Weights of a small image classifier.
Model: 48-pixel images, depths [2, 2, 7, 2].
Rows from block 8 of a small image classifier, named by matrix and row number. Rows with one number belong to one neuron. Each number is 128 + 24 x the weight over its row's rms, rounded and kept within 0 to 255. All counts start at 0. After the name is the row's rms in percent of the matrix's.
Before each neuron's rows are labels from the 100 images, of 14976, where the neuron reaches its highest value: "peak at" is the part of the image that holds the peak; "strongest on" is what is common among them. Only what is clearly more common there than usual is listed. The data: streak pictures of flow and ridge fields. In brackets: how many of the 100, against the usual share in percent.
# fc1: MLP up (model.blocks.8.mlp.fc1.weight, 768x192), inputs 0-191
# fc2: MLP down (model.blocks.8.mlp.fc2.weight, 192x768, transposed), outputs 0-191

peak at: top centre (43 vs 11.1); top left (40 vs 11.1)
strongest on: waves (56 vs 10); loop (26 vs 10)
fc1.703 075 [122 130 117 101 138 126 163 154 147 138 112 127 137  91 119 117 144 122 122 113 141 145 132  96 118 120 160 149 151 145 120 133 112 127 154 143 112 123 125 135 151 127 119  97  89 138 141 142 129 122 142 180 115 100  80 137 137 155 130 135 111 121 145 135 167 114 151 173 124 135 147  47  93 102  57 141 107 137 113 158  91 120 119 139 164 159 116 140 141 146 115 110 148 152 149 107 150 145 143 171 128 149 141 133 105 121 154  70 139 149 138 117 129 144 131 123  93 111 117 141 167  95 105 122 152 128 134 186 114 101 105 142 126  67 124 182 132 147 157 138 157 106  91 123 140 110  94 188 145 122 180 112  84  86 161 152 178 153 108 120 139 153 113 142 143 158  98 114 124 108 138 118 116 153 146 135 118 134 106 106 129 105 145 115 117 154 186 125 142 142 141 156]
fc2.703 115 [141 160 124 124 127 111 148 122 128 110 162 100 137 110 134 141 142 179 131 119 107 144 139  94 137  83 132 119 125 124 112 130 102 138 109 116  94 110 112 126 113 164 155 118 122 161 144 161 100 145 130 148 149 131 133 126 101 112 116  68 113 157 115 148  78 166 122 177  91 162 133  90 133 137 125 143 114  94 145 136 125 157 139 130 130 124 168  95 128 105 124 131 108 129 121 111 110 174  94 103 101  97 138 133 149 124 156 104 140 114 117 137 134  83 156 116  88 130 178 139 127 137 159 106 106 174 107 138  82 127 133 168 155 129 132 102 131 110 143 125 145 145 111 146 126 109 159 161 113 110 125 146 139 180 147 146 212 136 147 137 130 171 105  93 107 120 132  68 139 109 120  67 107 176 134  88  96 102 106 130 143 146 128 125 149 148 120 121 131 183 117 135]

peak at: bottom right (99 vs 11.1)
strongest on: pair of whorls (67 vs 10); source (33 vs 9.6)
fc1.766 082 [150 141 131 127 140 129 142 129 136 103  85 149 124 124 150 142 162 139 163 142 113 112  94 123 103 124 137 146  91 112 135 119  83 125  99 118 110 140 138 114 136 150  94  96 106 123  96 129 151 109 138 148 110 119 107 101 120 151 125 120  98 145 161 126 107 148 111 100 111 153 109  86 155 110  57 160 124 139 158 117 102 105 104 111 148 121 128 120 112 158 115 119 152 163 103 132 136 142 127  93 132 150  83 139 114 149  97 127 132 143 162 104 104 107 135 134 162 118 166 141 162 114 158 135 174 133 161 217 141  98  96 139  84 106 107  88 133 149 144 188 129 131 132 121 129 151 130 168 146 119 165 159  64 185 114 123 109 164 123 128 142 146 177 119 132 140 126 167 137 119 119 112 131 139 138 127  89 149 113 147 163 113 110 118 129 130 150  80 122 105 152 164]
fc2.766 169 [172 125 122 118 137 155 152 117 107 155 158 161 117 113 120 114 136 100 141 138 111  84  83 106 110 200 133 153 160 155 130 171 136 116 102 122 122 146 146 118 157 159 122 144 127 135  85 105 182 137 124 153 116 131 107 110 146 140 139 156 149 100 102 207 198 102 141 155 135 113 117  66 136 132 112 162 102 115 113  91 126 129 111 140 143 119 121 141 154 113 109 121  80  98  98 143 122  95 172 127 122 128 130 126 130 114 110 105 113 157 125 162 124 129  86  96 167 138 128 175 120  84 161  90 145 125 135 131 136 147 122  94 113 122 124 162 110 102 113 104 132 134 158 136 162 168 144 146 132 161 143 133 123 138 126 153  93 134 110 108 119 117 145 193 134 130 105 129 131 137 130 132 139  92  95 120 109 145 135 128 127 122 133 121  81 103  93 133 139 110 155 101]

peak at: top centre (38 vs 11.1)
strongest on: spiral (53 vs 10.4)
fc1.739 029 [104 125 131 127 145 122 128 115 122 122 136 141 180 119 111 173 143  94 136 157 108 114 106 153 100  79 161 173 114 115 103 113 137 138 147 147  71 117 139 119 117 141 104 141 107 132  97  98 184 141 102 172 136 121 126 147 138 126 105 156 119  94 151  88 139 135 111 128 127 114 124 126 113 140 124 117 138 171 112 131  94  70 128  90 129 118 157 125 135 109 109 141 153 158 135 141 136 133 136 152 131 120  78 123  87 104 109 125  96 140 136 106  82 157 114 116 154 125 149 130 120 177 105 138 156 116 133 123 118 123 120 153 105 143 136 110 140  98 126 174 137 107 127 119 121 179 155 119 138 132 106 149 118 103 121 161 142 153 106 144 192 108  71 110 113 106 133 153 129 158  95 117 165  99 122 171  90 136  83 136  70 119  94 160 173 114 161 140 167 149 145 139]
fc2.739 063 [144 116 139 134 121 112 121 120 108 127 135 125 153 125 113 120 109 117 149 124 105  92 159 142 128 162 128 118 148 161 103 154 151 123 125 131  97 156 142 141 174 148 118 136 178 133 123 115 154  98 120 109 131 145 103 102 137 173 157 156 121 106 126 169 180 112 105 158 146  88 117  88 151 115 105 133 151  55  43  58 128 132 113 109 144 117 107 122 142  91 148 123  94 131 118 172 116 106 155 110 156 110 118 122 127 153 131 100 129 173 150 139 114 167  98 134 153 114  95 146 137  85 157  84 154 132 116 139 147 124 117 103 102 121 130 124 137 126 126 140 131 127 175 159 131 134 134 147 102 141 130 139 138 152 131 134 188 115 134 122 122 120 174 187 131 129  89 101 138 133 135 102 129 134 102 106 139 128 126 149 134 114 104 109  82 103 118 121 132  68 172 123]

peak at: bottom right (62 vs 11.1); bottom centre (38 vs 11.1)
strongest on: pair of whorls (99 vs 10)
fc1.467 065 [171 147  99 150 129 132 147 164 102 144  93 160  75 125 146 143 137 126 145  94 112 127 106 105 103  77 129 121  92 138 129 120 134 131 101 105 133 144 119 105 103 130 144  91 155 120 117 128 152  98 127 104 138 106 108 118  65  97 140  99  98 114 133 121 124 128  83 113 141 155  95 103 140 142 102  78 101 124 120 116 145 122 102  97 168 126 136 113 104 116 109 100 127 129 117 123 144 118 109  99 154 122 108 173 123 104 120 103 142 108 138 111 122 124 104 121 162 147 135  92 146 145 130 140 160 125 153 160 177 144 126 128  93 134 130 116 181 116 106 170 172 149 168 117  82 112 128 139 126 140 134 156 118 151 133 150 105  98 101 126 148 173 117 121 116 187 156 149 123  88 105  96 143  86 109 130 125 178  77 116 125 100  89 113 119 153  80 115 116  93 131 161]
fc2.467 105 [141 144 109  97 158 166 118 120  98 147 124 115 130  97 125 127 175 108 164 161 128 156 136 133 138 158 123 140 146 155 151 128 116 140 141  78 165 135  95 115 135 159  85 141 154 120 105 133 160 117 119 129 143 149 135 123 121 138 155 154 136 109 108 134 190 141 132 102 164 129 121 132 112 151 130 126 121 127 168 120 125 136 110 155 103 131  39 132 137 133 118 147 104  85 105 148 133  91 131  93 118 134 164  99 139 127  91  78 142 160 113 145 131 132  89 134 133 162 107 144 115 146  76 116 153 141 151 113 115 143 113 111 112 111 123 156 110  49 145 133 144 144 155 142 127 184 120 122 115 149 147 150 116  52 142 115 140  99 104 128 137  90 167 153 152 141 106 144 140 128 123 127  91 105 164 122 153  80 134 115 103 108 125 139 112 112 167 139 118 149 129  96]

peak at: bottom right (62 vs 11.1); bottom left (33 vs 11.1)
strongest on: pair of whorls (68 vs 10)
fc1.300 026 [104 125 106 136 140 166 158 153 103 193 159 125 106 114 146  92 140 149 152 103 114 178 101 154 140 137 113 102 121 119 159 128 126 133 103 150 103 119 110 141 120 101  99 156 148 135  99 130 128 108 143 154 123 110 127 138  93  99 140 137 123 139 151 115 139 137 132  54 146 146 142 136 119 124 121 203 102  81 145 110 144  88 138 150 122 112  88  56 114 123 130 143 148 106  92  97 157 114 110 123 145 155 134 146 126 126 110 126 118 109 119 137 150 134 101 139 128 132 157 115 140 148 163 158 159 123 104 202 137 132 129 153 123 108 137 109 208 114 164 120 161 110 143 155 127 159 138 124 103 158 126 132 117  99 144  95  99 106 136 111 135 149 171 127 154 123 155 162 141  95 127 150 114 114 146  98 105 102 108 157 139 146 127 124 158 115  96 119 152 161 153 118]
fc2.300 073 [164 156 125 134 152 153 121 108 117 109 129 146 130  68 123 113 111 145 146 162  97 141 104  91 150 145 169 148 157  95 137 161  97 147 129 112 140 111 103 128 115 143 122 133 104 108  98 169 117 129 139 108  84 139 114 112 133 130 144 155 127 122 123 152 141 151 155 105  82 145 137 142  69 134 149 121 106 152  74 154  96 143 143 106 142 105 143 126  93 147 150 119 111 113 108 110 142 121 143  86 124 133 150 109 114 112  95  83 128 107  92 137 176  81 115  95 123 111 181 136 101 154 154 126 109 111 131 143 111 166 140 123 116 122 126 156 133 118 130 153 129 139 143 111 125 141  96 130 145 153 138 127 108  93 113 122  78 176 118 128 160 145 126 125 106 132 203 171  80 155 103 156 108 105 123 166 142 164 132 118 108 146 125 136 127 125 117 144 110 208 111 107]

peak at: middle right (38 vs 11.1); top right (32 vs 11.1)
strongest on: loop (37 vs 10); source (30 vs 9.6)
fc1.678 085 [143 127 119 140 123 108  85 135 126 155 162 158 111 107 133 127 146 146 141 158 101 116 124 115 156 121 154  99 100  98 117 121 117 102 133 120 174 136 128 106 122 137 159 113 181 113 137 132 111 104 153 164 145 127 112 112 115  85 139  87  89 113 196 120 142 121 118 161 159 120 119  86 133 121  65 113 152 157 109 134  76 134 130 120 144 131 101 131 149 126 113 114 116 147 159 147  74 138 120 105 131 140 115 146  96 122 172 144 149 190 134 113 151 120 143  65 141 154 148 115 142 117 106 143 149 132 147 176 126 129 107 126 121  84 139 173 129 126 119 145 144 118 127 111  62 116 140 168 147 100 169 150  87 114 135 144 115 124 122 145 135 144  63 118 113 138 105 116 119  95 154 115 165 121 155 131 108  99 126 104 136 118 191 123 140 151 127 103 152 119 142 149]
fc2.678 100 [121 121 120 132 129 144 155 125 126 144 152 130 118 109 122 122 107 106 138 133 104  84 134 127 121 196 148 148 158 121 127 113 184 125 137 109  98 135 140 124 203 108 147 141  96 122 148 123 161 148 112  97  78 142  98 117 141 178 164 181 118  99 112 166 132 127 138 132 129  81 103 119 108 108 138 120 124 123  42 129 113 139 109 124 118  95 154 133 145  98 123 134 121 105 100 124 100  99 192 199 134  90 115 132 145 133 103  59 129 169 150 145 121 166  82 130 149 119 149 129 110 113 170  77 135 117 142 108 144 128  97  97 118 118 124 102 129  88 143 125 141 139 127 111 147 159 156 173 133 122 138 152 107 141 141 121 129 157 135 102 128 116 116 162 134 137 153 134 116 132 113 142 127 130  91 149 118 157 152 119 132 135 131 129 138 142 121 153 122 104 103 127]

peak at: middle right (77 vs 11.1)
strongest on: delta (49 vs 10.1); loop (26 vs 10)
fc1.143 036 [107  98 105 170  91 107 181 111 152 133 152 123 102 108 147 134 116 140 154 148  94 127 170  75 169 126 136 103 134 125 123 124 116 145  95 122 128 130 132 108 137 155 140 130 172 132 118 114 102 120 176 166  82 134 107 130 145 109 107 147 117  91 154  93 131 147 147 122 151 138 159  82 124 118  90 147 143 168 112 131 102 140 143 148 162 142  42 120 133 157 142 122  89 126 134 143 125 139 144  97 163 141 126 119 140  81 153 156 122 145 140 125 141 121 161  98 125 119 119  89 155 107 130 133 120 126 124 168 129 102  77 112 124 118 106 157 120 114 155 122 168 160 116 149 100 117 167 153 157 122 164  99 106 113 122 135 103 115 130  93 154 175 140 135  96 168  91 139 111  99 106 135 150 119 153 111  93 138 114  94 129 102 134 115 143 139 109 109 176  88 140 145]
fc2.143 095 [152 161  94 131 112 146 129  86 115 118 169 160 113  82 153 119  71 173 127 171 104 123 105  98 131 134 141 138 153 104 118 157 140 139 117  70 109 140 133 119 181 134 112 130 111 137 159 117 138 122 134  97 112 121 118 121 122 167 130 167 131 116  96 146  79 168 155 142  82 121 150  98 105 129 154 153 121 127 112 156 101 127 147 128 132 122 129 118 126  68 166 138 151  99 113 124 109 131 139 127 125 112 138 139 184 120 112  56 137 130 125 153 161 128 108 105 138  98 180 112 103 134 153 167  88 122 148  97 123 158 153 139 113 112 122  87 129  78 102 140 118 148 117 134 110 159 128 133 130 133 133 144 113 161 115 136 170 193 128 122 151 140 103 170 118 144 188 122 122 122 100 159 107 142 111 132  92 145 124 127 136 146 121 144 129 135 131 138 102 141 109  98]

peak at: middle right (69 vs 11.1)
strongest on: delta (50 vs 10.1)
fc1.422 034 [156 144 142 113 160 120 111 151 155 144  97 152 116 132 114  54 179 144 151 120 140 137  85 114 112 111 105 149 135  97 101 137 125  71 168 158 113 148 101 129 100 110 130  98 118 122 124 108 147 142 134 170 136 106 126 122 113 128 179 127 128 148 115 128 130 138 116 117 135 142 106 122 108 124  87 114 108 146 150 172 113 113  73 101 134 102 153 115 144 160  94  87 162 168 127 105 133 108 144 160 175 148 127 173 126 147  93 143 116 126 127 115 121 123 110 141 129 111 163  96 146 131 122 112 172 127 183 163 120 118 128 119 120 117 178 105 168 163 160 135 166  99 149  67 140 102 118 141 123 129 139 196 129  89 116 146  96 122 136 149 147 139 114 107 142 148  97 136 136 131 132 118 123  96 156 165 131 122 118 130 127 150 140  79 147 111 156 136 116 146 106 154]
fc2.422 172 [145 164 102 124 166 160  95 105 109 134 122 161 101 106 161 134 142 147 152 155 135 117  70  93 130 154 147 156 160 128 141 168 123 132 117 102 145 127  84 112 143 142 118 142 125 125  95 163 174 144 120 141 116 128 117 110 140 122 140 168 137  99 103 152 156 142 141 110  94 116 121  94 125 146 105 143  89 123  93 113  94 116 120 149 134 112  88 138 130 121 134 131 148 103  86 129 162 130 191 134 124  98 136 118 120 117  93  74 113 209  75 136 157 147 112  87 119 113 176 154 107 126 179 105 161 118 138 124 118 142 125 114 133 137 112 139 119  66 147 118 132 134 110 143 136 140 134 130 128 133 145 185 121 135 122 138 117 188 114  89 137 111 121 170 142 136 169 151 135 135  96 153 104  89 113 139 124 124 139 112 157 107 121 113 122 111 104 163 105 129 119 112]

peak at: bottom right (60 vs 11.1); middle right (27 vs 11.1)
strongest on: pair of whorls (93 vs 10)
fc1.718 042 [157 136 116 145 118 150 114 164 176 155 155 146 121 118 141 154 154 153 170 157  82 107 125 117 122 113 123  95 115 113 118  94 140  90  90 147 139 119 122 101  81 158 151 100 154 134  97 109  99 103 150 163 121 115 128 112 161 136 137  87 143 117 118 156 118 124 116 126 140 134 125 102 107 159 110 137 166 154 100  92 123 152 124 104 151 140 176 146 127 125 150 117 124 124 114  96 146 152 122 188 108 143 109 153 126 127 129 149 146 183 150 143 137 116 128 135 149 112 141 115 143 160 150 129 155 123 168 156 184  62 170 100 123 130 138 110 144  96 140 124 112 166 152 127 117 172 140 130 109 155 139 123 125 197 124 148 110  87 129 107 129 169 107 134 146 151 126  98 171 122 122 121 172 142 123 173 140  95 124 130  91 108  95 107 104 122 125 125 112  94  93 148]
fc2.718 151 [153 124 117 127 143 112 146 117 100 150 168 139 105 131 135 124 141 123 133 125 144 148  59  99  98 154 130 152 130 167 143 168 142 118 123 134 154 146 140 128 169 150 118 145 183 119  72 118 171 123 152 154 149 130  93  90 130 153  47 129 115  54 128 202 170 122 108 143 149 103 126  93 169 119 105 170 104 114 177 120 153 117 101 131 136 119 107 134 122  61 115 117 134 115  82 120 155  91 150 184 105 167 144 124 124 116 100 110 132 133  86 149  92 142 105 122 152 149 120 165 136 115 139 132 160 136 139 130 159 129 154  98 118 119 129 148 126 161 111 118 123 121 126 128 137 123 123 147 130 146 136 149 133 100 129 126 124 100 119 105 117 138 135 170 138 127 115 123 161 124 117 112 131 104 113 120 150 105 124 133 105 154 148 117 129 126 123 129 104 122 182 113]

peak at: middle right (50 vs 11.1); bottom centre (37 vs 11.1)
strongest on: pair of whorls (53 vs 10); loop (30 vs 10)
fc1.481 039 [149 100 122 119  92 133 150 121 197 177 157 119  87 116 157 157 134  84 157 148 102 123 104 124  98 110 133  82 126 122 136 127 134 140 113 127 145 136 125 111 128 162 136  87 136 154 106 138 119 126 142 124 132 148 106 101 144 119 131  95 110  93 161 141 140 101 168 132 122 114 103 107 109 123 115 156 148 135  82 120 127 121 116  96 149 137 128 116 122 128 168  99 133  91 116 149 125 154 138 138 139 163 112 147 128 101 110  98 150 183 144 119 140  97 137 106 126 133 114 134 157 129 128 142 156 111 143 134 162  31 132 161 122 124 131  96 140 109 112 161 158 168 140 117 124 131 161 142 133 122 186 102  98 121 139 138 143 139  96 154 153 131 150 108 146 153 137 126 142  93 146  77 137 103 163 120 105 149 105  77  98 107 110 136 121 158  89  82 143 110 172 167]
fc2.481 079 [124 115 122 138 115 136  94 141 166 115 156 131 145  97 101 126  63 148 122 121  93 118 185 137 120 151 128  84 143  95  85 167 128 130 142 132 104 118 115 155 141 126 138 140 100 110 133  79 128 143  99  99  98 135  83 132 140 167 202 161 118 143 141 109  87 141 137 108 125 173 126 174 101  87 162 125 157 143 112 130 114 172 142 115 114 110 107 140 133 204 136 140 101  78 145 128 104 104 122 122 149 122 106 124 143 105 156  90 166 168 185 152 112 134 118 133 131 136 158 132 138 124 135 125  92 141 112 136 137 122 106 106 147 122 124  57  98  63 155 140 101 129 132 143 128 157 137 151 134 138 111 119 123 117 135 123 160  87 156 139 123 136 139 132 120 111 165 120  95 148 133 131 138 172 109 128 128 160 127 134 120 129 161 146 135 129 126 128 139 142 122 134]

peak at: bottom right (96 vs 11.1)
strongest on: waves (64 vs 10)
fc1.4 032 [119 115 119 136 115 160 163 129  99 150 135 143 148 115 110 139 112  83 142 130  88 114 112 152 120 129 140 157 134 175 153 109  93 125 116 117 163  93 138 114 146 121 107 103 130 137 149 120 115 129 129 193 119 148 128 132  55 144 148 115 104 100 200 109 171 143 109 125 130  94 109 142 151 128 133 129 153 120 122 131  71  88 151 121 134 143 150 111 100 139 102 100 150 105 129 143  82 127 122 148 131 116 156 124 128 146 149 135 130 148 107 132 137  83 159 101 142 136 115 121 133 180 125 131  92 126 107 125  94 125 119 111 140 131  76 107 158 132 117 147 120 162 119 157 137 154 139 130 139 125 124 121 108 132 147 110 176  98 110 117  98 112 118 129 164 112 146 130 135 123 122 149 144 143 137 184  36 143 130  66 131 129 122 160 161  98 120 129 152 113 168 176]
fc2.4 062 [147 164 129 124 105 150 129 102 103  90 126 122 145 128 149 123 130 173 138 156 132 102 147 101 171 136 154 122 174 107 135 126  97 144 104  87  78 120  95 114 112 131 108 101 120 146 150 160 109 131 112 112 115 101 141 138 118 102 143  82 123 188 108  96  83 136 168 148  91 142 112 125 109 145 144 142 116 134  97 129 116 137 137 154 156 106 133 105 117 125 158 128 103 150 131 129 108 181 114  57 111  96 162 134 141 132 134 108 127 106 113 121 187  81 140 111 122 115 153 124  99 175 161 123 133 146 126 121  80 166 108 157 134 107 125 176 143  88 131 153 130 143 135 131 147 158  92 137 123 152 158 110 107 153 107 149 139 190 127 129 183 155 125 121  96 139 144 105 135 119  83 126  97 148 163 125 120 154 127 124 142 126  80 144 112 105 126 145 113 137 122 110]

peak at: middle right (88 vs 11.1)
strongest on: loop (49 vs 10); whorl (44 vs 9.9)
fc1.7 084 [138 122 110 121 126 111 144 133 175 141 118 135 136 103 127 100 164 131 140 107 111 129 118  81  98 122 163 124 117 122 129 128 105 137 131 107 149 127 126 121 116 178 155  99 143 138  88 135 143 128 146 173 101 115  93 119 139  86 146  92  88 109 192 146 177 130 121 114 142 136 109  73 129 121  52  96 127 120 115 122  85 146 134 114 149 146 134 143 113 118 119 129 161 146 132 130 116 149 130 121 138 164 121 135 102 123 100 109 120 154 159 113 147 133 121  71 118 121 136 128 171 121 167 135 143 131 160 198 122  83 149 128 104  70 142 119 133 144 145 135 150 143 146 125  83 105 126 188 138 131 190 140  93 123 129 127 147 131 113 119 143 141  96 103 127 158 114 109 129 139 143 127 118 110 158 130  84 131 138 116 138 125 159  94 154 130 125 103 158  89  76 166]
fc2.7 047 [143 125 136 167  88 127  93 155 146 106 145 120 136 143 136 111 109 173 147 142 122 111  66 108 125  85 151 176 119 137 154 132 126 128 160 116  88 121 153 147 147 159 111 161 129  93 115 154 134 110 182 149  86  82 138 121 150 116  61 116 101 127 122 156  92 142 115 121 103 109 174 126 148 120 117 143 124 108 114  85 125 136 165  91 186 100 185 158  99  93 121  89 149 151 161 108 121 150 124 178  99 111 137 133 116 114 125 119  97  83  90 127 152 121 118 119 125  97 141 127 105 112 189 128 142 123 136 143 119 128 125 128 117 140 114  99 124 158 129 178  89 136 129 122 138 116 104 156 129 102 130 129 127 148 104 123 127 172 133 142 143 167 164 139 102 121 115  88 156 153 153 138 117 122 138 165 146 142 108 144 132 125 110 124 139 125  86 118 127 144 157 115]

peak at: top centre (52 vs 11.1); top right (39 vs 11.1)
strongest on: waves (78 vs 10)
fc1.314 036 [127 151 127 100 121  88 145  98 150 123  91 122 122 112 146 108 127 118 150 111 143 119 111  81 116 114 147 128 119 146 127 162 148 119 137 120  95 126 110 137 121 122 132  84  86 138 123 146 154 139 150 163 122 163  99 108 127 158 164 116  88 117 135 152 143 132 152 141 115 153 156  75 120 122  66 123 149 121 124 135  82 108 100 140 144 140 134 147 137 126 128 116 189 120 105  96 111 132 151 155 143 178 140 120 136 169 100  87  87 128 183 103 142 144 156 101 124 134 143 102 148 125 111 116 134 107 126 194 132  81 100 123 134  91 162 163  92 150 157 125 134 121 129 102 117 106 111 173 155 140 180 158 106  82 121 130 113 119 105 146 134 165  79 123 149 167 101  83 129 148 158 127 107 127 125 134 121 124  94 115 156 136 143 124 148 106 180 131 138 156 143 115]
fc2.314 039 [ 96 153 138 135 134 144 111 127 137 114 115 153 119  86 151 116  87 146 127 132 136  93 105 112 119  78 117 152  95  89 136 115 142 121 127  90  74 124 117 119 130 157 119  97  85 148 131 143 104 127 148 125  90 105 137 134  95 141  96 180 142 121 106 105 121 147 133 126  80  79 151 126 132 145 139 112  82 141  47 113 107 107 134 116 130 142 169 116 140 107 131 115 157 136 142  90 131 131 150 195 102 116 125 157 107 151 143 151 112 121 142 105 149 136 133 127 128  79 167 152 123 109 204 112 110 117 150 155 114 122 148 150 112 147 110  69 149 136 137 113 176 132  81  94 103 146 148 138 141 107 127 160 148 132 159 148 128 163 131 135 155 152 118 136 155 137 151 119 138 117 133 134 138 125 106 138  92 166  91  92 144 158 154 114 128 143  96 142 150 128 131 119]

peak at: top centre (44 vs 11.1); top right (37 vs 11.1)
strongest on: waves (97 vs 10)
fc1.250 048 [138 129 131 124 105  97 124 124 168 163 121 146 153 108 134 124 142 147 130  96 105 166 132 114 121 104 148 134 135 134  88 123 157 121 133 125 129 140 117 129 141 129 145 121 145 127 129 124 150 124 149 186 121 127  94 138 120 142 150  94 107 115 144 161 155 124 103 134 146 147 120 102 121 111  86 111 112 137 120 155  70 106  92 122 161 133 168 131 143 108 140 120 141 160  96  99 100 123 143 125 133 155 139 164 118 139 131 132 120 171 154 122 130 173 111  95  78 146 169  65 156 127 107  99 126 110 116 172 106 126 159 139 129  73 138 144 143 136 173 151 196 136 151 111 109 132 111 165 170 132 187 168 130  86 144 139 163 125 147 146 148 136  60 103  89 135  97 138 132 120 128  93 151  94 142 164 142 133  83 128 115 116 154  98 113 113 154 147 137 154 101 130]
fc2.250 089 [131 123 136 147  98 159 124 112 167 128 146 104 152  97  95 136 110  99 145 131 119  88 147 154 126 144 147  96 111 133 109  74 154 120 139 162  59 109 115 126 151 138 169 142  97 108 113 145 117 107 122 119 123 129 126 168 127  98 171  92  88 185 108 155  73 119 121 100 129 117 132 132 116  99 144 126 122 133  69  97 146 141 141 120 105  97 175 150 118 169 129 109  87 117 170 122  98 136 126 139 123 103 147 139 111 114 152 144 139 111 171 137 133  99 104 113 148 121 146 149 101  90 150 109  98 115 111 135 103 116  68 116 112 118 134  80 112 109 118 165 132 140 159 120 192 142 148 184 138 123 133 109 119 178 113 131 114 127 186 137 114 151 149 152 116 139 137 137 131 136 148 128 143 172 138 116 140 181 123 117 129 128 134 135 120 113 108 133 155 104 126 136]

peak at: middle right (54 vs 11.1); bottom right (42 vs 11.1)
strongest on: pair of whorls (58 vs 10); whorl (31 vs 9.9)
fc1.749 047 [151 124 112 131 108  93 134 111 133 161 136 120 117  99 174 179 144 119 173 124 114 139 118 124 108 114 145 134 116 128 113 123 116 131  87 103 157 151 116  85  92 156 163  71 131 110 114 155 157  96 118 130 118 111  92 115 110 104 146  81  96  61 145 134 134 140  91 124 140 126 111  88 161 129  89 102 135 167 103 116  97 136 109 100 146 119 140 127 152 147 119 130 141 143 135 167  94 160 105 118 138 154  96 159  66 146 136 122 133 189 145 114 127 105 134 121 149 137 138 120 157 145 147 131 165 146 168 175 183 130 141 131 136 121 121 120 110 118 112 184 174 143 151 135 105 142 118 157 145 110 181 138 104 155 110 150 142 139 132 126 142 146  85 110 120 132 135 136 127 101 125  85 154 105 156 113 113 138 120 110 138 103 114 115 111 164 123  82 122  99 118 159]
fc2.749 141 [148 137 130  98 136 155 139 106  95 131 138 133 120 100 108 117 132  67 142 149 106 102 148 110 129 180 128 149 159 129 138 161  92 127 129 131 111 159 119 117 158 159 140 123 122 139  92 133 133 126 133 152 132 128  83 102 135 156 146 130 127  98  92 197 211 114 121 138 109 133 120 105 112 123 130 158 135 124 153 122 134 143 105 151 111 101 109 125 165 142 112 134  78 102  98 131 116  78 138 125 120 101 137 133 118 142 118  71 148 177 130 161 138 131  94  92 158 142 131 175 112 108 171  81 152 121 134 112 126 150  65  90 134 106 132 135 116  70 127 110 138 141 172 118 173 177 134 160 122 164 147 144 115 114 133 122 125 129 122 116 121 141 154 146 133 137 133 115 106 147 148 130 124 126  64  98 111 158 133 137 129 125 123 139 152 126 113 150 129 125 163  85]

peak at: bottom right (83 vs 11.1)
strongest on: pair of whorls (100 vs 10)
fc1.701 041 [152 160 116 143 140 108 114 120  92 114 109 112 118 111 117 137 154  89 141 127 113 130  76 122 167 102 152 167  80 131 131  99 139 135 140 113 152 142 131 116  95 118 153 137 159  90  87 148 164 127 109 139 133 114 114 117  71 106 154  89 120  82 119 138 124 105 113 105  71 116 138  76 107 132 118  99 141 136  84 115 135 108 126 138 103 138 147 163 133 113 119 171 179 123 157 135 141 171 141 138 105 136  90 149 142 140 142  79 123 171 156 124 117 109 134 139 100 121 141 121 123 145 169 156 177 102 158 148 134 115 173 108 117 123  74 131 169 144 107 141 109 132 140 104 122 158 112 138 126 145 137 161  89 161 148 152 126 142 142 116 149 137 126 116 142 121 149 128 155 122 141  91 140 159 204 145 147 120 119 141 125 103 149 154 115 138  91 119 167 113 142 166]
fc2.701 044 [ 94 157 178 109 131  92 126 132 131 104 160 155 107 134 124 143 111 152 125 112 115 158 101 113 131 125  94 140 132 119  78  71 138 100 159 136 130 131 162  96 114 149 152  97 158 148 123 138 142 154 131 135 104 140 108 116 114 189  62  82 133  97 166 151 146 145 117 173 122 131 142 163 148 103 125 117 155 121 173 122 152 145  91 135 125 151 126 139 160 125 132 119 150 103 132 127 127 106 125 142 132 146 131 113 111 109 142 143 154 101 139 138  83 163 138 119 142 125 123 162 128 126 130 125 105 153 121 137 124 130 146 117 108 136 102 110 117 160 143 112 135 134 103 123 114  62 123 136 133 103 132 198 137 103 108 130 168 108 144 104 112 179 111 152 110 130 122 130 134 170 149  93 126 194 133  78  92  72 137 125  94 165 159 141 147 144  93 144 116 150 146 117]